Weights of a small image classifier.
Model: 1.9M parameters, 24-pixel images, arch inception, activation gelu, depths [2, 4, 2].
Training: 28000 steps, batches of 512, held-out accuracy 94%.
Data: trained on small renderings of single solids in any pose, 197500 training examples, 72.6 epochs.
Rows from block 5, named by matrix and row number. Rows with one number belong to one channel. Each number is 128 + 24 x the weight over the matrix's rms, rounded and kept within 0 to 255. All counts start at 0. Numbers have three digits each.
# r30: branch 2 reduce pointwise conv (model.blocks.5.r3.0.weight, 64x256x1x1), inputs 128-255
# b30: branch 2 3x3 conv (model.blocks.5.b3.0.weight, 96x64x3x3, transposed), outputs 12-23, a 3x3 kernel for each
r30.5:119096159169149159126113116131149168135102106096110099086148059143124074123145148143121143105159120113114098109111116120076178140123114124150117106149150101125137125108102115117107150070131090144116104149074149094095154079135080106115105144141086126147145079121100107108093147160076093128103139107136106088137108083140086104114104120119070148122129088150150149110132142150109142122100
b30.5:154140095080139107129175128101115127098095106117094152130143114154148109091099127112123099128139042111119101138099112157147141149142130064123168149127164115120127120086105141143095162150082136121154124131139064092124138145130075139150117135115142141111168134119148146127118110113108121113146123115090124115061097125098112138
r30.6:143121089128094117132096110098148157088125134134115124144152133135081111095133132115101089123126141166139101083168081074123142151145130127114078109067157091162123105141128115134123070092143077137117141119135149077102147147134163140137134150103086090162112123134137171112097129110098157145110109102077167094105119177153135079152096087162135136116148167111132118119108118146128120090155
b30.6:150135159109123136122111128140106113080089093115127124164136141132145089123133135138148119165118096106114156086085116134147113131132102090142120121160099160152104123162129080085144124086117066139139125118130143131095132101131093104164106132139102139166136172154100120115141160152159137091131104060147142145124105144139105159
r30.7:103100074085170145141080147112110077152142110101132133112143134123103141110082139129158100143130134093130140137100115129116080124104092107112094148167116153105144084147088093120119138108134166150110108103079113132104142150099140083117152103151154121128170069124110129126154109134117085155159148127111115120089133105133150150159118108135116116127127160139112101149150127121090136093162
b30.7:142167158130101129156092154122170104118172166131163110119103101120106076107110109099119129148149124117141139146138121132093103151140114100124094136131118131089081153138134115179128095081135117109143136115162087112152149129135060091077080084116151140106122135104097120160084080116115132162120120115109140102101135138107141145
r30.8:070124088123133125090109144121154048142105138140129144117166133116084139102113058126148139129132093133095125134151121134118113060126138147121170147126112144090144079100066125077142137095135117126159132103133076139121111084142112125103127093143131142147123087121125074120149124098096123124094104147137146157144122122138111122137133148134086149114118155119144130153135118124126136108133
b30.8:115117136119143136103139138085153149119147134124138108141135156141134081130109090160140126153087114144100134082164159086132143099076137125104127118081092119110125111128113111119131114102113092092111089139100084152124119111114129102097134098103146145082147112091149126154089065130088091130134164140124139102134102099138125090
r30.9:140146093112148119086092135105122118119127101127158131110178128101099097127087114115149139120137149119110091089105125112133112155156159100065109148131112138146117095147137125159116147097156156149141070123115155100057146167119168131122124144153148148134141114078089165103104150141141125120091126139083102083082084128140152132121099134133154128158131148096144089097124143111115114122158
b30.9:142161137092139156118118150142112110134140111136162154110139194134131146144151144121150128162125129154124121134118056147156118100129120078153115101139140071069073145109144165177180123142148112147147107130150140115114109110145119105153108126109158115094122088131141140137106134104142148137152116136125128135112130135137151121
r30.10:145113112131120101130142097109126151173114094089108133127103160105092130099117143123149143127146150125161145148122099095091138133104093138115091093185159110174117105154095107167090165146147160130117137103130130126159137136099111127130132119162136130088125143110084181131101133173149135145101124138117136158099123103147143125135151112073134111141059117104154145122131126111148114128132
b30.10:127165136158120125163149104154108111140105118161139147149129063123130091089102121115107119107138123135108110127123127081110123163162160085136121121116152116099148164120095155172109115132111137121152131108157108126144111156136078145148100117153111100068125127104145120114128120094138120114129108133106134184121124105097121086
r30.11:151088095192162125131138118139152123123132121146118127152154140167130107114135125112138130159090111121150141127131102066083113104066085136148116128151126093133098143098123088154084083157165165107101113114132132136139111107076119099186125187095120125062147133083120125177129102179098132074108111125107154150134102122119138123138118154109139092122130111102108144128114148079125150138123
b30.11:088085089141121091155152107128121116112089117084099149130136134106098149137133165115129101165126103154125098125101102132094153179132145126147135161124136142103151151156149134094106113103086105101150109090144160100112126118137148096131143137128121135097097102077099152146149131099118128114117132150119158161126167176103084076
r30.12:129099133122139119108112091114135130176147124134193146127129138122113146097151165150085060144116141115154158135139128153082117138115124140175098171075086177154135135151075123116101131128161142083118157146117084159113142158116129093135066125143121138100111136141131155175107135088137123094091120132131096109121154157130120112157137115123187112114150098151114082106115137128138102137142
b30.12:089124129114102096106112099107096119106109122147175143099123133111103131135136125149129124146108113123121117121124103138127100142131110151139135105135143112157148117130140133139124131127111140149151127115103158079101094087125150086117136121119127100136116145135148137126170162115129136076120134117158154137162149134103088097
r30.13:130089115143082109075125106106147152132123129130093143132113132091107110143111203110082118094141185129160149133132119109146098170161109139098087126128094145168128136171131135159113130103107168130104143141135150125099123191139110138115133140127139140111122128084128171109131147128145143117087122134120091090117105119156109097115121129109140152110128135093117100096104109181156129079147
b30.13:130113128125123126090105082146104131166132129166158141139118115119114120120114140159073104113103104081095116124104106149170136131138118121129135086139163125125109095109109127089126103123135103156159124116146151100095129160115128066139180150163120081168102112177129153108177179118159179115122084123148124134136129168135140150
r30.14:172129135145114108076141142143146128131157075092145132127111122139117182150138138159135143122085119103123103148132129133057137160114096098164133114087155127154103151163112128076156168129130113082124143120141084173150096139125074053140115141132112106127143145143146098176099151108133147105121090120144090110165129127156088136097140072133100093106110077089158111124115114108142143127150
b30.14:135133116116069094137108125131115124106102129154128094115103113132126136128124112163129175150098123137117118147141159100102113119097121144076117131079132142091155144131141099129104121116072133139133086078095113136084162132143115081117132111074125086105111073110144129134118098107108161125113155150136131112168168115145128089
r30.15:089157158143165130161149134149100102102115087132141143067137119131159116113134122146131151152174125109121125127114146157157096099153119138124160134122135129121148086138088164138159156121062098122117127084112086111101125122136149126120126118139134137128113116139129144127144143124138117133172093135122091116112129108091141148142142140075114122141141151095144079111107111122154163060088
b30.15:127118151095119103128141114100120124109133139122124185117143156154128144122125120091128145141111130138142090146141139130138140105119112160170100134125118141091117152117117146139097125142104133128082124128125055108177142152157168154123125107105131151116180131087128087129096142087095122135116108191120095081123102100116148181
r30.16:128100082127076093093104107146126105165098124108132136124116107119143159118115108143120176113119096111083147124159112120069137155085115148152142081111115140125109146139133101036118091118149112119151128129129141151159098146143075082124120111068116104122101144115152113145132131084105150107103121128124124114178130154130143096118120133113112122120100128144124147135121143106123149147137
b30.16:117083101155150126077130134132109146154132151155140138157135131140121105114061075187085102134128136145132145099122161106123154141085120117080126105151148117139123140135119105119124151154136107107141084120138099073139115140146125084141116029098160097108114125129128123100116101122139152130138159116159139107149143116142163116
r30.17:123122098133124124146140081124145097137079093103131093142093129114138105131119134150143139094085154118150131125113125104132101148121109145112106111109101102130146153155147115139118132089085135071139125109136133111113122153130137125116104142112137088138094114165130144123156137145168160150186168155087107131108107101150108119142172112097143176124106122155126142138137082171160150116141
b30.17:086142114096079118123123129142103141111097128184133132104131125097068105107072145137106094162130118076106140136166182108128120124106120122142115148102084129071087123103097101141152135150138120159116143124113151126118100128104093134102067141121160133093121090110133143149122135135130144134107141130127123103123135154115113151
r30.18:144119141096122141098136119125106139097106113158122080090131133142108127135077149096128147127170121070128130100123122139152123103131122129103106123136087100149178058160081131092139086130113174137140143164124108111142088142135147131101117104096078163115107162166065121124122106111114119139165142087120102124114096088121092111151152126095151163110096114120094142161137087078114144078149
b30.18:147130151076117095127131118120097107142105122127133152100140173146139165124148152102088138124131165117097117139109119087118125150140124156165114133111127076071081130097121151147108136128145181126124159138086112129100130132145115098099082082141120163142148139116123095084169152132096137142140134126136096095147092063121131129
r30.19:035129120127135133082113103105129121152156136089111107129174155136108115129100140090120112137138162135130104109112125151150152168148166150163128107142063102145177154137114134156107122113098114143135132162113125093087132130137149178090130148134112147147117170142117116097122122099143106116136098182089124149182097111135118135117136126101120147090116131141104174192142162130124112093121
b30.19:135152084123126072117147103132102114103116115092119155151137097160153117137137106113121110114119129134100115134114121118135147073137129098150128098116062102075078140126130150149132150156132144104096139125131114165139110112097141116144119111111151080098121097144103131162085076131103100143159127120133104156094088128108132065
r30.20:148114094132138156097147139110098174136138083135161118101081115125145087116128087126120181117141130130132065154102131112128095100124110068118103157126141128147153129130119077164111145139127150096148103109130147124089151143142132086128134126157156133093172156144126140162120115161105129104141114140136104095144163091138109077138128101133133156090114121139121160142142118175105128126128
b30.20:132173111118103144125075101153168122123158136078125131052104116116133116101107121064113090107139145104138137146087096153117094150140143143126159138111129146121154131161148133130102135139090121093121166103101148118100137150113114139146139153157119117096119119076158131179107106102115112134137107142128154140131150128093124130
r30.21:078113094136096086109139078115117098159130105067063135146118141108136137122135158146104140139162138133126163122114110134104145137158127122051129102121123114089147150112122140095117139142096125152121066134109151091136148079159130149100108080135144136152057061113142102100111130111133134112112127137134128104149114098151099124103112109063119069090149100114131111140151110124088110090103
b30.21:124126106122121122137113107153100109173128136145100117154140122143123112128097097119095129133142082138134117112102133135113098143141119108108170083146104070168153137134107128129126114152171150151133125143133101156145144101113165102122136117142095124143148149133126127082145119102149130075148122111140107135145091153113117111
r30.22:133130085131138120100128092150159080090141109148106143117130105135094078087137119151125121129121105096148099096122121130166089130106149109120140106135133103111131092121148136107158148139080170123149069096139123086135117091158112109103124106121103123113094116127111113137144081143132141158101117139117148154101134124095134141110136070139139093120110101116115077173102055108143099111149
b30.22:132054093129120139132177166159138096145102069173133098102083100112136127130117139082109069077131111143165134121146148109138093088100089115088082099101100137146140132151113124123135105093152135118137118140166134148154123102119136138128153155143149109111119099106113099134106146107146141101124086132110167109112141134137133151
r30.23:115075106133115129098085109114148108098105076129107140131130173111101144129129139121142108108114144118167125136113125087118084133128112122129113121126059124129133095133116109163077144127142155103139141128101133142104120133124157065171145109159115149120129120143101152136152143161146144119109133078158097106080146155123128150136128147149121093126146109120111096097121111153130148110106
b30.23:128106122145077052143128124149090071170140103180155109110141176159152136132136143135133091116056081055111107166115123132134104134140117122123119139112124124096151145152136135147146065119100154140141119128151111048062113135128106088092136145140122105127131117145176168144131107109143121118104108132099120165095137139137125109
r30.24:159159124154088121121129101164123111117124136131114126089141078126142133141126086130128091106164084140093115121127111149125172104110128153147139156084135076102143159065108145118115151129108109099137130151103124080135110131154140108102114116139093159093111130112124104173124143113114107116110114093105132135128096138083129150117134119121129145122130143131166098135107110105123151137090
b30.24:090097083166170123103120078071072159103103103116128095096116156170159177169137141104140142127119129153147131094133160116117131114144142129189148096150123089096135080095135129112106140138148149145122148059084123116163102162144149184124103149104158132126148156106104100094150093149123123138154133128151139097137107123100129109
r30.25:097132101140147091132148108092149091130134106114108118132133116103118088147084128151121084118121099101113116130065100146119167103089093129163158108098115111091116154025128089089152140118144110125148145146126069169124125090136141103151117112116101163055116147124112142149137100115090096111113139107119149151154129145139101133123121100102115124119091139147122150144125133102105140149108
b30.25:061057104084138108114161114136132147076120112100082127123155132129120104125120112120095108159110089134132101127120154081076117096059099142152145117135162111129177145115127097118125139157156137149120127170098097114110121111121126104120128152131167144111111105077107093102122091160109127127147144154158151151134126149098088102
r30.26:106124076084144130110123099163140081164065095109156137121137142130122122153099149160128129098134115106105119142107100086091131129118105164136161117112114150047105141166122092075116118130094146134053123116128102159115103143155075110140121115089138090124142104101169145117154098128121137092123114132127139108162119157132134072100085157091137115116104156126118142141153157139147118114130
b30.26:120129153132131115101136119135103108156105099103140141141113102124122095116094119150084117117093098149138110101151158077107139117096120138061135137105130160133151133144137122115121060135133090100077103119131045096124146132113129130146103128127149121108140113112105065098103139106106136096116137164129132099151135112135175131
r30.27:162157141133143114157120123117113158118131112120129159107094149125137086133110099146161141123086127120084116111131122086114072131147081117111130120101146133111070104127117100121182171094125127101099092063066115119097152147111102074145149112126143121127167089139137083127094149104150143129135136122116116138106101115065147141107128129127119152130136108135116103118132101141102127118103
b30.27:141107126125102166135146175144132139139152152146140116138128132139116137093120187120123103115128161108130117148109127164098095154133097142120074150121138148118122135110118128162129127130119132114126143137128105145127134122113106130122112125052177155094115100094150168122138121117119096120116107132086123152122140134112153154
r30.28:145144127148131132136071126147118132098106152127105147118102122167142146106109100131096107125149095095109133126143137144117079045123155112077115168128113158089110112088102143159075126143162164143122130114108108148138091127109122092149060100123136097112109103145120100141125159129115084093116118095138092031093083113100123133126154141123143061134140124175151088135105148140081109114142
b30.28:128154148116139158104079119130121121126137122142126109114122143115123153120170162126120123115119143136143125160151074142131094105142117140150140093123130124127105085100125091115151114098124132091082159108110162139138116103104159133130126124126113111135106127142091098103133143090080122065110102128119121154142133156130152146
r30.29:105128091156152124119143112120108098132105092135160146079117143085105104153116119146135121125136122123133132120110123118094117121152119117139167107095128103082141102138122126095101173140119084131096103120131091103119132115178102135145123103160094134138071108152155103134136109095139079141140126139119136122158132141128119142155158146092113107112137162086121082118148087152153144111136
b30.29:093138126123134104140136101097114129131132127148140154130151131181136100143098103161154168166118144148145144142130141112124115091115124123155161128141152126112173128104094134133093093152111135136085121130088068104150133131116172154102123133088127111066165131130115122152113099074124148127144161177122096128147119105119146130
r30.30:099121139142107114110131112121107154143102121085153156079107105124055120098072133104137100105129169112144122115129140118120137161119109118128114147104136147108073140163113137162045117141111047096155152118120108142117136135133101131106115156111121138117109139101065146134132137124157134149140140094074156130122171131127154169140152117137168161123125137111123102150147125158136145120157
b30.30:131168156162117131143088131159129133145098122092108143138138131151126131138140122108143131119175117124127073150107126108101113105114139112122127068094132124129120107147106101160134099114117129129102113115149144102097102112105127137124082110115113124129076125173122132151076138145122123112158141103138108161116124154159136151
r30.31:082082111135137139156144077136169080108114109133134139104123091115097134117067108169127128119156100079101121118124111093091138120107108101120097126157122144098105093067095100080146123143134164144137119116107094146130159101129104128134120111151135155127111108105048101138128080137105106145123092098122156153085128111149109146144136115116128120128101146142096137146105130098139104132133
b30.31:099053102110138147132165139131177179102123116111102117164157109125078085081066085125129135122123113153161149137124131098124162143123171128113130099137134099133135130096108129082138137092130123118104136143087099110137117135131115143161131136155176149097129087097073092107096102180124087153154127147134141162119100134119112110